config.yaml
spec_augment: false
arch: "conformer"
norm: "layernorm"
mlp_ratio: 4
inner_norm: false
experts_per_token: 2
beta1: 0.9
beta2: 0.99
eps: 1e-08
epochs: 4.7
final_lr_fraction: 0.1
warmup_steps: 70
weight_decay: 0.2
Rows from block 4 of a small multi-label audio tagger, named by matrix and row number. Rows with one number within an expert belong to one neuron, the router's apart. Each number is 500 + 40 x the weight over its row's rms, rounded and kept within 0 to 999. All counts start at 0. Numbers have three digits each. After the name is the row's rms in percent of the matrix's.
Before each expert's rows are labels from the 100 clips, of 14976, where the router gives the expert most weight on average: "loudest" is the band of the loudest frequency at the time of the peak. Only what is clearly more common there than usual is listed. The data: phrases spoken by 400 fixed synthetic voices.
# router: router (model.blocks.4.mlp.router.weight, 8x128), inputs 0-127
# up: expert up (model.blocks.4.mlp.up, 8x64x128), inputs 0-127
# down: expert down (model.blocks.4.mlp.down, 8x128x64, transposed), outputs 0-127

# expert 2
loudest: 500 to 1000 Hz
router.2 106:508507510393487457514441453517616524511534502517546502472435497505474512502479526444507408531490456399503472558591427507536431522586500564537534502489486481551508538541515507485455579454487534515438521494537526522532549525461392426449527450484459507523506543492546482470477476497459530542497532457528463492459517489512492515543509523501548457514528437520534443533510551536492488503510
up.0 089:461473535570586497462446508505430497550484472465478445472509476511547483533542501549509530536576500545470450498479485494480489458524514513460500467525516536470463522538551483485487365435540499486493503483474476554449508444450607508556479529514560523521461519530578476477525452501495521491430561508517507451492464471418554447484502522470531486603459537488544497507583473539475550494437
down.0 093:462518551476547553463481515532441426417491511500492469429531559445496484439553560506554515529510512506537590516525437504515521486511476456402533462457493443444552464491429529434544516575509581544534487526492489473564505562449507537466510472494506487512515513537506528456573514542478489457493467511484483489464543466536493578496421452510436491473551533484548483557545491514562509516438
up.1 082:560505487546569466500514542516487526565529539536526523513548512428481463566464537493591508492573439508521471492505512441546569549382486479480550524466511442465555476505458535476478547536481476433512554517455525495524522461551549561540471528512562457517402456456479528477558535511505498420451513498443482529556485463458505495511529501516496540522508497515427461548427476501529497475427
down.1 084:512525559505536606473509482479517454484493493580491540450499522544446538510491508489445460484446464567492544493409578492456519561533468464538493554488480530515517506492473509503523493541481485520458443542521470433479530468566451500493469488498488513494518446408498460527413437480479492475554579573551563451508440505571493472386501559476544494492500476485482445517471480506448537534446
up.2 122:503521479417501511479498464534536493521471513529514468481513459488445572530514511452466430439529447481496488526557457454541437563564476575518566459572450456536503501502486512474458539458494572490457540476519505424519550479476494478483467448555481515518542388506523493509418463508488577521437605526553520502464528496472452442547477481541457492487446492474537489557489576497516519536462
down.2 126:508495532514532548465453535503449535492469522418489489505459498556514469481535452485508478453442508541471459554551451473546517460538546473544494492494513515559469551598548521434437430439535537530478432449462502513547497427508495481594474521492518584503421531478517511551591490482485573566492510554537470471478455457458441491475466502423463467525564509524556488490498506524462458495534
up.3 119:570519499408479482527508506489576491488535506484512523463419478497574456463496526462427496567456488424469524557561468518520432417560499438560528529448506549533519508524479550489484538457527463477471536555466509582509464558450467457479570431395486470468500581478510470485539531519469469559495485424494442495461512474502501507518570519500483466497549468468530467521489513548528497468508
down.3 124:481515515559416426431525540490502477538584462535513498460522515553514517581437474487500501456550483478459505476476513542519520533555551504487483548533519585509460505469518512522540524467495455447507492505504469557535568485495453493499496499605433508501501520526444486473422476484426453512504564469442555501528497466418494441467520565514519492564441487546440526447455508432484581473541
up.4 095:454459485535531489458450436555440569548492456544491468501468479502530478478453411527559550480500504445457517497502505508491565471432421496463452444465471505527524523527491412515443519495512436498549544455457518506484495565449507525558444533454532483533530529534577532520626496544556482530401485524505435471551519452472505539445485568520497526498514540472509523509526499529523495440488
down.4 095:549479459469500547442503537487474492462499555505461449434445491522499389459510545522442592515492458607514540505476470501463495463512473506459522487467500498584517526534533441433488416470502523456539480525521485581452530458470528507565592475491490488509431540495517474460521566498481513507563473529506587508481419553472512486478517501557467441536495496455551499562503484511512565539473
up.5 103:479496508522529509434504479481486504515533511499491526514494516462469429559531459554570570465495493487471448509503482448413454511508443537490461471523497464453564561477565475493448502448577516525493498436444480513462567551515592500521499486469477531473458452558488536501543473522497490443418413526556485506564503476480537491459497498442573595508474576536448485471471489478488529505393
down.5 109:521494465437568501361530485474495501470451544496581437448547540526539515469481563493467548499439550504497531417496534536518507480486471518578459473476472540471525484493412504536482503485568545509514478490509490492562442487449473532555536532498534494474508448448536488520535615524501572420534449557538464530445462532485491487478455488535526478509444504536479484534471460438462514468477
up.6 101:520513467503495487516516460610523482531510470582456498480467470532499536455510535450500515496535496479468529423424497542520439424482504493497508553466417561482477552495516429508517483460471598533506529486469472488515538474456522495493446537533496522517478446496599541465494475493559612554513527581472495466485533477500525517560488515520465516460537540497475514544519571471511597501395
down.6 108:521507503442482526503567515490509529451517450503442555452465522492513452449532578472514494464462533541519506496550512505489463450465500509450507455543505544418478536484485600505574465572494562473523466517453480484521463513505517554505485536539516511559514420518467407434443556461510504481488535508512535409444397527463485509545573498554494452502511514574473579475447526473484513521556
up.7 099:517528504541550531431515457490458532476510521480502524520497538398492494473493490486529498396569532532575497508455507517547578546517492429515519548510505483555504469564478516515470510492440419552450549525381543496532433483427569587538495504439565515490480475483512489524580505571531500456472555515519531452504540532510499415512505513447561536522517493508481478493483456548497527511500
down.7 100:488545491479527538481533469463472498522509517564451550428516530553487478481488433515474450463510442486550504460516495475431583516490444503510473517462479452589605577521551507498463566536490541517510525521534482518439532483460499440449520491469543477564537449490552435507483468478458457465501486616540551530582522499512486502492539523494501474518514497443429506588512525472501477579432
up.8 074:462489484488539519476484430591524502539484445529476492540417455564503491448537527479535488495477495430474544441435505532527445413445497468458508501531522572571500599490508431533506418526511521550540463461483526516546478510465549507485459481514522490542530456466554497504454494521577547516512455528510461444488475588565545498544473588503533508507542509488473519476514574443457554478508
down.8 075:488489493390498456496589553510448549491491514518474531497499487484512415546483542505485564516496476522493528541544526476517461399458499486500538415457518559518575497440496498502587484506544563480512458513492498464546460558566498476478486511515539484550520481482426482474491487485521531500547528491523593451447424498488461468528508495546546462461460582533497592466460556469452487428483
up.9 103:480454477471485453526586394503507576517507412582466455496502477469466534486486462517529511523483492486544453521406526498496542551475546430552524547496459465472508539476460547468550507514447503480481496490493457522429466549534522523554445557478522475535480519480481582489567466540541513498522493528475436522551409528521474539475556496416543519475495444528440469524566526512528469537567
down.9 101:509508483496458479462563426532498569455523464542504489473472490520458501459459518445454491476482525511576515451442483550521537449518534409430514494521491470517513499508423458465558511567479556498529504525540509570517475510455536433527475516518480481557441499494498512494478486508533531490568440495491500522475470590539507558509600501581502464549526458473466603614514518422531519491499
up.10 074:526570446525543522460540472535464490571438479548532457459495519449525448527494488568507558482515530512479520490495477484440475441482480489503456423457532456477540523516516462457532522476501539488584514563474432494499447399449642527515475642518555422453456506482507482522450498465501481477517490579474522521512449472470516496497533475558511448507479475494492518538520477522459511490492
down.10 080:551504436558523497519466457465472547435570533500447532525498534444500441432429532457500476576506455453492482495464519519510530545480439517499496503491475476440611499441487549463515525581461488460549458537533494489437489527471552535486458512529517485477549490445485495592508491489498438399500508470538478453493532515537546517470445489485528559480544491502459517489571410474447569533465
up.11 105:583538495473495521505466543519492560422450479489627516453348464495468502502441484433498543491474503519538511472541476462482474547509462494545437461492488534518527502528426529510481510530550492544505482501506552511498474443494462526486465462441525479525569525491476463564484514558495477548482550515510472492480575528538481480469499516503453450535513395505483534525459521533566397503547
down.11 098:498397459588468457566436565515440547455512445445441448523523468557509446522475456519533503528469514509479469426525504523520608493436559517458483506474499509466435500561468459511514448545568479515500440515578484468441480436505503572527451496559456543498468571451499510549513511529431489527506468489478444520577531456487469488479485450485495529476507485505523525476519494519482472552541
up.12 069:505522473510498497480524491484452529503450485539551468465505492509502445455457513545544588495509522474453476483412546487465516495434487491488506478492484482492513508426504466468508401478452555490530478424514528421454530442519581576534521526543491507469434510492566492578560467483491488510497459542510505442574444582459490449487495573529437536545495468521547578556551442474556555514504
down.12 065:493511530510559564551447530413482448595508526545489515542476473518488437445471504519531505471486474557481495473484433474566496514538484442480535469530451451572495436473509537433571481495514560454509549518486503511493454561438487541515490531463515455493464461470470481424566515487477500467492473506496551552440518586600485436570567502422530513559502498469497444503531481503482511552499
up.13 105:549456559501503450495524524566542475527461508549499473545517492437455465520491513494491546502535463423431478554498477463500543490513493469500525490453506445492435505551538453453520548455583449480536545563434489550526473555476467491527521500503489506506443543547520587557502534563535494511609417434481520464500492479448513595537460513512497508500540561514537470553482487521470555401498
down.13 109:516492548463462484461550453547539537514514493589468513481563538472466535496447542463492465516464505489502558537506502549500512504549518458474501509515454558510536502417440583479518526522454496464474481509508529519433496540507446506488517454570565482476547559439532524532429497464443498515469559459495440434455496496417471549497451566518536516447532591459496459452527487484502590424563
up.14 083:563522512566463469555515449577501530553525499523530500496549528466462486475469519524472491454595465544488484513499554423486580524455471434494529556475500461518507506474512476470577485495505513454596538516449535475419549461521589567530450514522529484512467431526458511489497501505486500462539497489426553517570443527496531465538488545512500564493501508487477472551556488424544572469417
down.14 089:527557537444520515488520537575528532424527494482514565470563487493426536519549568497500445540453499505565494480455488598495509566476531438568546543548484491472445525521484445565517475569445482470441484570526488451481516497512478529482537431468480546456546476444507478580457497514521541432567507529502438484455493477513501518510470474513474547545550467472503466528525401490440485467479
up.15 114:527431531531484472384445488508448493440539477484540486482439487509546488470486469530550557543537555467517528427507468579540477462503466423445494440417477542546581523487518431516442501488452565560524499546501497546517534530461550513522425490448486448494558554487476465497504500527532507555499476535536444458504548479414536460458468475458518497454533473477434531483494534486513459457490
down.15 113:516450501484544513421499512508494490443501483434480456491420452475537437420493515450570559481520491520562474514502502509523567472513553479451547496431554576513502535563543485473473487556535489469547464576422507555507450478542522554580531486442460536538488576459442457488535502501456482495522465471430560439503524500519539423433495459532546458494476503514540486522465523520465520560492

# expert 5
loudest: 500 to 1000 Hz; 1000 to 2000 Hz
router.5 105:468496476511515443503482550517413495576564538562509445490501497554472488531460525446531528500536528502512469498444474513509550514446500399422525471493558509515477455549433481522464492506550495441508583524542535513541450461474549454502450550501455504499591475503446553561513461481481501500542429490499504494459475540466542537585525540556416464463553519460501550483497520519532578446541
up.0 078:446454487487537574476532398496529453454483448451532509504602538449571528477461451504492415436506442473495489535509516577514437496570457561555541476502502520522525553499493538484446520521441500542412474504512550475457522513493485468501543475492498528455519508544578503462530542546498487448453499582530437457517484463450462469526557532463566549536436492552502503469465505495486495535510
down.0 081:488510483494591515499558449525524496551541496522518546492528498468465535529560474480560473489548456509453474523551567435482423535483489544513492415453472506510502502506506527448517497452627456524509509472485528435429520528585538490480569520479476553484531499511516537466486474538540475476451525427500516483490503472480472563420524519510468552486460520529565481381501544571463465461438
up.1 066:528521531494557552549548443413530453494489471451525521490567494475518485476475476528482518500520514489477497546518524459495467445569511564559555494468467517481557502444583526445477480523488487488492439469458508458481625518547463512433540454521581489459450529487543505498455553524510467454460520523506444472552428502454488457466514516496480574599467492520490433528552541450428463534519
down.1 063:501484497484536536564455499501537466509537489533559491516426406514547519467525528489477523449483461524536455570470487500503478533491428412537560510509539463485436498519573454524438474489604488558494475553501511520475474548449470568433574540503446550531477478494476489538440499490503544535509491490499490522462422527550508464465462468580466484495498500486636507469482494532485538432540
up.2 090:483505486454494500491511460469515475527449505511498441540442464527607463494497454513458551505497494480443564503507506454493442469546492648524488524547480524509490485487539530469473455489528452457521553485464497515502517479433535506527522476560560538519418425551547515422460490465522563417502535506537496496499488516387499491537515589523554562517469476546549491467495547449524558539494
down.2 095:502556476537495473465483469462551449494483452546512556460532554450531543466554542442527446417443550538490479537523517554500494490463452568537485458545462512472518528495518535474471464513485545497533526440501470514443522460467510436514384459529544508530488399461550484420481491565520489492525517576573498480460499560480482537480488564539572497441497515493404462449495525465525510539506
up.3 101:582525490409518530504519460499462565500555514516487512444536449444535507505486537470418510500481449500476568548525443491516444473507461483468536494469447464485544456468532560457444474420496540493488513462496569471535556534544467518456526421559527501471529523518571526472498524521546549482504517517504468442483486508447484523450496548499439478537509427491592439556520524615574504490487
down.3 095:479495466498521496449445513521514514477457569466475455509562440446506540568511528519475505581514478492501468571483509503576489454560586535449498453596570498484470457432489583498480595518504476497430454536535480514513511551473460482509495438531476513566505576400496533502464566541432569495506467454516466551465514509490554502516473508487487547480464522477499482435489471495494474564525
up.4 083:545460457437570472461526470437516530530529515483494523439528489567540523532465485560505579530519439488403517560521469470453471524557474616553467440482467487510506538503516554482473528468518460456568499475464461438550532512491496547514514436535575460426464473530520485529487540536531559422430494475534418480494555465498461499509474487529515571478435494496499500483471456513493509562495
down.4 090:414505414528533471517524447446509475587480544499483491428470473474554526496457505510461455447534495476479532457497447516465446504523446517422479437539578498482519480516533533467462458502509479500511478531472540498422519478548549496479462465492570532456484471535524556484491547525508494522482516545568536515517454462489529547389552488557512481563411412497531525469503529446555507513585
up.5 141:479587475415512501479560405545464453531474566483522503528507541492505530501454524484454451464561505468529556447565499448474457476466521469474626454503579483541512495553424483480521596487487501500505549519525535484468453552461527453574506511465500534447540488530531488566455588481471531504483521500513566501451540467426519521535469489509480488484530552457478487481563523444500521492514
down.5 125:502505457528503461534495505522510489563487500537525503472478484451496523513491546505437451481554494443501528580442493505519421472436423480520494463527534383526495511512600444522474532498505496509570516517560548447492478525424477444445440474529452494545552515492542557515471480502510459469571471506461548525526507573555459533576463565563438499461522517503548472542554559507570498510536
up.6 094:470489462448512454554503462548528528534492492480459490522538483477475462497524491547546528443495385441491416594522489449479467486560536514489485529520466503549518496489514480524419489462575454520434519449466533464475474534523467516566536445505558522445490528506553491539453477591492501557489502467511499520544452528426474518466495567496528557557471391507552460519435489570501449485509
down.6 097:509474486517450512556526571449442463499514538476483445568478482463464481505494529505420455585463502493536534555484487558538519485512481480536464541504538462496502429540409484512498534540412515453454487472528497536497507536448407494492514453569537513530460566456500492396581561521471454523490574488506480539469493529473508499512596501502528476467563542445526464500573523491550484497556
up.7 085:480556506528507577588537491526524490540447432382486544506487514525548492548562515507573504439477479529488432542523429524437470479507458595470464547463491513467515481485554572439462481535520442511456503481482521494497533465490525592530495555481510506476441488544496506504552555477481487454425448552500458495564492452454494456545480456563514499513485509470470435494493417543475485497487
down.7 089:472510523538518420497464499534511589494489475432461474467502500459455500552501559492542439412484486541477465500508447504455529545538533518566433476566487575463502465584477582518451498459526513533492494427511485458443483500601498516551497436544451538440553555459467498532464556504440498495474587504457466557504508460539484505450469534468500476531467556487475426491514529546494521529503
up.8 085:507540457451569549477471467528478434532483541493515468413504476520556489522516548487479518503454464486339518505478491497500449512511576606535509491468491493487477497436514547470456491537538541477508497419494474415545525514503486555540482466552503495445426541552605488498554525484503558459471489467508463493513516504445470488445530496538478558536468445559466527445507554511463489500483
down.8 093:433567503474540409464470446505486488546552507508419495440523488511509486501586593523506548415510475484491523550479518559509439494526480514467495419554504491562525534497508465442430483493487557449499530458512488460458525551553560431480460531494555487440450509499526495411496526533475539498430447553508486525534447478480557511422493497509497469535454433470480524470478523524541484433476
up.9 096:475516462477567573501511497494436441487512525516462571501538452479555492467470407513487559485464432524428581509466441482490459521583406524523498509443500523460535577479550510461465496512524540529476486507454526416501519497494510545490537508456488466453422513577571528484462499548563524478491513492484479476500489498471503498477555522490499549561433431512566523408526487540483487534439
down.9 090:438507535463559482468513481520551507516448474485473562442515468528514563583479569507530517498519494512467510558504451530509437450574542530528490466553495563501531531435540503516462543513448498544448436509499442546472449566506520409567624465473525499486485543474519510474495544497475465490482478422524505554422488520523507487424518572489525451522494535425453449518459525474501521556501
up.10 100:479457484507525518486524444459493492508508490492516455472535496463591567518518457530449582504456569485513595530494418550451464530561516474517461507480510493517471483496573535528482503473535454595485404540499526440429492454513538518394485516431550503425522534483482500525533416501538495582527459511532503525508408547496493511514446470520516521480488501474569475477519462499442458470507
down.10 103:520431412511512492460529486527490449462450534458553544448491470442531594526480527511492537487435497518506525499461497496517537520597546482547492477507567575547471511510558507602462414510498527516450477498457492443493527462517510530502498535498512554440495518378565490558477443488501530515557477519502476587484514544467498468446484501488467419465438526453574481485449484511485491502523
up.11 143:524482448536429498442538528491459472467533533513598464411500560463578491445475561471476553483495503530500486475497490576503543535516505481482499443459533546490472512539506537463506524492517523533439511536427571452464509424455557543485456529440474542405547488489518486539545413527474538566533518495534507489476540522526498544577523471549378494478472531489532537461493500478528499455500
down.11 138:509558391493505608434489510557475477395536531489567515486487534499553532495490528446444538516441510504494543483550462489523481525520537497583483475483527491509442452521541526580550495539467560500514438486512523428532474458515542526537473472496508513451534518425502480533501483524459578458568421513513462523473442525572468497452513470439429492498506498534502492459442515492440520536455
up.12 115:493530482438551490474497401512517499557470548479496519477520532501491519573522512545449431541564506483522520478569429456467436477460438528450576451511578440489485492524464453519538581447562539505444593526540527504457504510527448468548446503491578550494522449546509524536473507498471555515478520521455511519527518509409508516551512503522551522473505566523492494461521473435513528442435
down.12 110:483496461535480461545532563442470435487512498476467439476564497508519544488521478563443497523479516467483537579508512575541420495441497551435448456500459458537486495434597543493450461550525535541545512483577484519487569474488465484376469449561463491488485492481494524455447487514501530509541454530501487539535559553548497522524510489487489538439511495518469495434513525532509381492531
up.13 143:500574511474516487506530534573500544511508577477523510607480506459557445524405506511466524433546504473531503504514513480508508482473434487498609537546488507530492448516399457461457555459486496523416599527476533568514444510475515492568478538480492534500509472479465543563483547508513478530442545512492528489436557483469505457550438530529479484455541511460503440537537478483494570497552
down.13 129:477535510567443487518526539497470480528568539506467491520514505457497557476476473489437466476548436455515447507450483452484477544547460446485521489515545442530477536530585403504507516434515489551553542524519567517449504481504459521515459513485390498491550493498448540532437470552521422431598509441433581512541488537561509511555500545501463514469513520492584487490485483486487529549461
up.14 105:547511500421596490475521524518553432565541528571538479510534450526488458559426514492503544474453537489462556485509459450445437575510471501511468504539525551506463527514547514503546521534537501424604459498465476454566501475542483534483490486538532473470490448494511441522518508488455495456499457501502452471477476517525465462371456456524501528488474429512508529471449480524430477593487
down.14 107:418457432475578469470501488522501502574524507493481487499554470431536459563497494502576469488527488516473557499536495533503456542501443489483537452575548509557534532538527527447504530501545476484514460555404510438502519521608574510446454525534579463468514451520539545508480473477535554530410518511512467483472530489463478484448455523466532452427469441504471471462482523548467464484566
up.15 085:469545453540515516542453414480448426575530488541474483453485499543495540512554489489491490475517503482458518489503478513427461461476505502473458452531580473545484547501538432482544457508500537537548520422539471491472512459517517514456444526547481571479458535517517478494448466479487568503502522599481551433542436452475516455459551539475523525550412491513439525500536591474439495415542
down.15 096:473495459535508440535557442498509487554560491555456480479540505525524514521543449484495559470490497440498510520545488495463546526448399491497461566502397562495534547535509465456502461490540550412481463554505468444484556462584526494436421493520555479528500435450492512441443444466491543525452554582445447442501504477523492481442514445438529482501485500469497480454529517483535503458508

# expert 6
loudest: 2000 to 4000 Hz
router.6 110:511502458473513571494558534502437457430518482498531537444490558466602556482558542560470449481456513599460570455463552541442507493575448536441436466489513481491572475460512507449513491533440498516524438524457499529457510515519573482460489504517493495458521455549516465499520436460503520440476496524537498519437520483564505527498539468461514493471494525429491534508550500437507539537397
up.0 132:555462442525480498437478522524446479455528531514530448465453529503456510446536506522465505598465411500512478512506501486429545557513469505471552447445454485502465507568561498464489539511508467535512454473582503487491560424444482547502500488483519519409547558503552477430528464538484545417564521478450501533519516537492535521506521440476541477497478530598549547493425532468498554530455
down.0 123:494483516510473459478457478485467535512484475562511470584531521564430474550491472468578501533505497429508464568485492520546484540456487449532441440571545446520448529492544439584478437490545445507492502485494443499543501551546462472495462506489508469589456496515426548566480417468483496503570461445492524525502434510562517532530533542560558534483456453529528508526495483471512444487579
up.1 081:512538514461567460512485514516543492610512516556490510535601440481466514531428497544523512528505513408452500591527456455524457499461508491550497482479502496438496540498542519494504592498553481424545470493495490503531479499591473456542474486530487522475522526516500517513503544535522423507527425519519380517537444492457461506449535503493558515540486491485496446456478537551512420464578
down.1 082:504459478475459551512516452438479475499479466509505477515475511548500557447573465495450512548483538507497453434544565525401504501569543513502550451491469469476528529527485522447557495439525480519577471534520528520497519444486504499540531530485602493559502471495500446474440489490585504464528468477543485481551402569538473431552481469530555486506527468572531551547438489410470456478477
up.2 101:543530462506483535540505508514462563535547571535484495518458420553507470474496509414462489489502469467512489482466540463534517559513491440543513602432468525513591426577440550507490483474430502458523554464481510517539528476560545489528537455507511477433500483502522521551542485526506517466513575588490436444521516469483448580454493500561494487454545433492504474579514485503529563486464
down.2 110:450503487544511505530527465542481507481577439546473486490494451578528456457461522448475510535462530506494476469439487559439503596521489517533442539461517465448521525533439543436500491531413534379506532499512550512469503495452531457559479447566501451524473515558557432472532497496525501478453500481520516478465454530568446477451527539532486536476555451504515506493577497583565544461512
up.3 126:495474487519487452468502493484491528484526479461565503500484537484526411558472547487621493433553551450579523470548494519497527488447463446515573468485547508569430465590454486532470511491519489523454636502460599512519473510481527478500507530451456549497569448506457547541487542491502529545477498494556485483413527467531459519570502551522483485480496526489472486524485487478518553446514
down.3 120:458562399560479590454490538495456478519510559437591528534518535427476523463444560478507455450528489545515458493492451499517466528438551435534540490465514498494456474477567510504553514460541520565531506469520563455500472453493471575476485567432534553410514514496495480529529517522498444471542473463427513542537466569503492425509560500525473502563459494525532497474475519518473524487468
up.4 110:505522463448440504521569485582527520614512573541458504486486520627551468493559557508465546506562444465465513488513537493461454457489514507532548499451437540598522512499477411468480522419536533539473579468511473496554522481479444444524516487477488526458473493477532458505542493483524574593523495499444554502482475477462488517506451495517449534462480506460506454519518466468509535502489
down.4 115:534561470492469503600540507544511506522523580521494467501446534485448511447620589489516481441516486560487546450532490423507490520456455483521527480548438485434463453473415528526541514438531567449537559512538484464498471474525501441519499504477454513527515518480486483443509526463518503543491548498456610440516498476486434518523509432521464491475518434510459493506498592550504479470491
up.5 103:492534487458605513488563514483438425489459518474484487501487531456496523446542558541546509482541536509529468486556586478440501486421522452428554459519569450523580528478540554454497529566510495487511432537539500435471509538562501474526501496502509494436555507476427388470549494466484506468448529444469548503556493473493539464465478484452541461564455502526496549459519513534490454494527
down.5 103:496524474492484509498483533548528547544560473500549487523572472521513493484539552548448456513541522597497441457538535513488490505524534479492504490564527481498467448457379475508545506439527438465504485449499510521468459517505444545457478547558496544559518484500456561487520419470507483538492528463459455420502432431454486493505488537557454583539433463553541546538493544491560471439563
up.6 087:452481522537539497468429466511451537483553433547495557454503510518463476499487505386568501511455551516535470537486479480482519603470444439541537490462462524520527530587455562533510481539522519513569474473418482530489473536456534538528512526439496490509477538510508479442549541491518483578485505527555406451503492505522424443470525458471465488492526552538478471454561519591556490508478
down.6 101:442608463579484458439474504522438601510513457408557497571390520524506529502431559468459516511507518518474432461477453582489517522515514496494477505459532519493504494491480458519490537502489445508472550496469499558473463549479501522516501543470542480478477586513461514485564550544529449520514461478509497490519402538480529499435517568504486473578546443468495504485549455469532488483544
up.7 087:509569589497512425493473492496447513593477482551527518481468558566523505517488552420410520483559517537520469468473528415513505468577530483504544462466504523541530509422555449527449477504481526516526603524579541513515495500464487448521430509481529535548536463485457473473467472513557555511530478514488554475466468522448529558529491579570451514570517499558473507540501494491509491470459
down.7 097:504521424509459510540552481508503531503556573528461533466463457499472519462557563450485510512512484506530566536447506494492441514512532519501490510502483446505460400456449506527578489496571623493515453507452500514530547533489485469528540435480445517579486473469480461449483521470505552500514503532514607518468428552503434501585477490561605451500512489503456513503428541512490519511480
up.8 113:530477567547473434528542500556510563548476487479472450492438399544550502503524536544488565475513551534575507474432468434508479452565524511506525545465508559511510525486483475602489451515491439514435469530491492541501466511443511438528426465448526513550540495471431535442450507454541484560490488447513531548467454541520547491520471553551483453502521505466535492500424543553524513506560
down.8 116:516558473510507492497544527506534425496491569508502522531553462475559470503514536490433541492544476506518527495586465501543510482473522513504569511457470535443489462457430558478541464455489580476491589585514438566509509448476509443490507470551458553526500486500491491421418528535418503543516529550486570475459482540384460455529474530599524501465469554503463482489490511531500508498470
up.9 119:525479538526531417470452573460517553455458450503559517541490515509525529538436489495489561484437532497483535506475495543483527461438475463538445524471557536510447470441549470550454528577498471536549450464503518531491466516530458493484454551470570541521555513435506513518482561579482473503504494505495422440535486550431422546442450573504484440517498542535490531447499478492448475500591
down.9 117:558549520537483451429507529513507506491512558467530510563467478498472514490479454440493530564487514540549469455512444532432561523489451500507492563545508533521505514525499476482459491519563450607476511496549443538526528426487404534527478440496458544562484544471466434509437525519452488577534509558553487453488561528422477489474497523545493516570512528484408504574523495420463507496512
up.10 089:513531463474465459544482518487501535505564568537498504472484501567364445483499541486508560545478460561472483498503466506479495532519481454520473507425447508552515526497483568447470505478489555504518477448461488515453528492491531549531516430453414524464449450508500563516518503595487539492503499570532450469574474481463508525473472487543525595451476479525489463575569544555562569477480
down.10 092:506547462576541491495426468527490565491530449467552417565479487483465459494519563469520448519474439487488430480465501537461500558439466496549488460492515508427528485503495515514408450506527470477458501470484522488518533522528465600554547530525576457503456583545484447455566522509511476474533507500472522518557469542456453447469492571534486540494429447556499497429548469508453468449496
up.11 123:500458482503485405496468506478485512554501465539555488462496524531514431531479563443545560421520508454555503479535502521506504488463496414476508476473585507573475458571508518537444492544506470530487570519469562450549484494477536473459453527490472501568573447513461532545455457447501517561551491515588501510447546566571480530598498531553447482455495511475520501532480511504541480453555
down.11 121:499502374553479581450542490546469459420536528466573483476455507410527521480491559442495479484499467516539477563492406491496518561514535501558564451491518536469495494561572566501547542477536527522482465488514539457474516404475498548481495490501511551438545558458512497540492527536484492462562481475495486537497473528528506452493579476540466473536446522528499517449436565489474524494449
up.12 115:461494426514515486543509489530495587563548572509469464496478513578451448457532532502524511581499480522491430497446550510444526556465558471528480545488492457476544479564472543431494457491463532487555496420452488529500530497515542527579520461525461458452498471528484488506546499458504600450488517560499451472552437496541461494527472463588524506484485446505465488558574489546531580476481
down.12 112:493567498610490491511504452527445587514562460482483436476494473578473478473491528466502490499516536508529472518469445533448512610490529456516475530464467498510475455471422499489453414422471475464509537449510493522471507494494504555527534477528507470485425536526506499437521515509536496508502529534518500473506430545442427450443477594577479557557531464517544480525569491525546520430541
up.13 103:562440538540494383525467498452544574513457445537476532512530484549511506451534518502477531446440539488502500478520499446525520527534493546538488488483547556543489493405516472581470457582506489504448454521492523455541460459522424522530423530493511590544534456437434532511443495563500464528509511517522520477494425540499451507507480548566516515489473512546509524509455497531583501468577
down.13 101:500468428499555439464494548537493521565473556418509519570484526551503441548488531460501496544482457482505465520502445501473489487476433508521496447458490554512552504555552492504441490501516507544491557484475478533552495473446501466512551469437483537523523570483431415467502604530493490537525517601530531497527499546386430497488509522567538423462480581537466509479492468500473520466506
up.14 118:544536434494477564468539531553523499428503527463516506454470506464525569415489472593498489467478524530568526485515508519525545476460506441468496483538473439487416485469535467467539505473529502552549431534522472462534475471487496446435449519501532512452516518389507421460572430467571545515540509531424536504496513533540530528489538529459460433521512495502527557514481453480426537538462
down.14 114:529491464512439568424498459533546481536514495484574484496494496513481521462482433523536476423521439563452530510585555516520455458451515476548515469544438470512467474468414481471611495397537490503542491471526575509470509510550509537505527553511512509574484509479528580531474439487516493478551514442490480448554440481523468560527449505524459529506536441485566524511472533456483436478488
up.15 087:479541466491466459575445439515536507540486536523493478613526437500460487535482509493468508466547481444544528507505486474464396457419501429507566550507500532582440461511502489521453534482505523521478573485569561467542489525467498574541508480521475516478501490490540462544499537542497497525501484479502514469508531532391517490592455581565515564543526425515483466543451511475510522455516
down.15 081:459548492536536473495485513507486544546533487504472487502491464489424479503525538468562491532509490538521416502481491492543523523457501466617452544457491539469476518560433496572515470502442467534481499513504452519478531495546490453485440526491454476606473503427385510487482492555594427461500526499457498494512504515550487486513543546595523501452515522550506453415523579558436487475513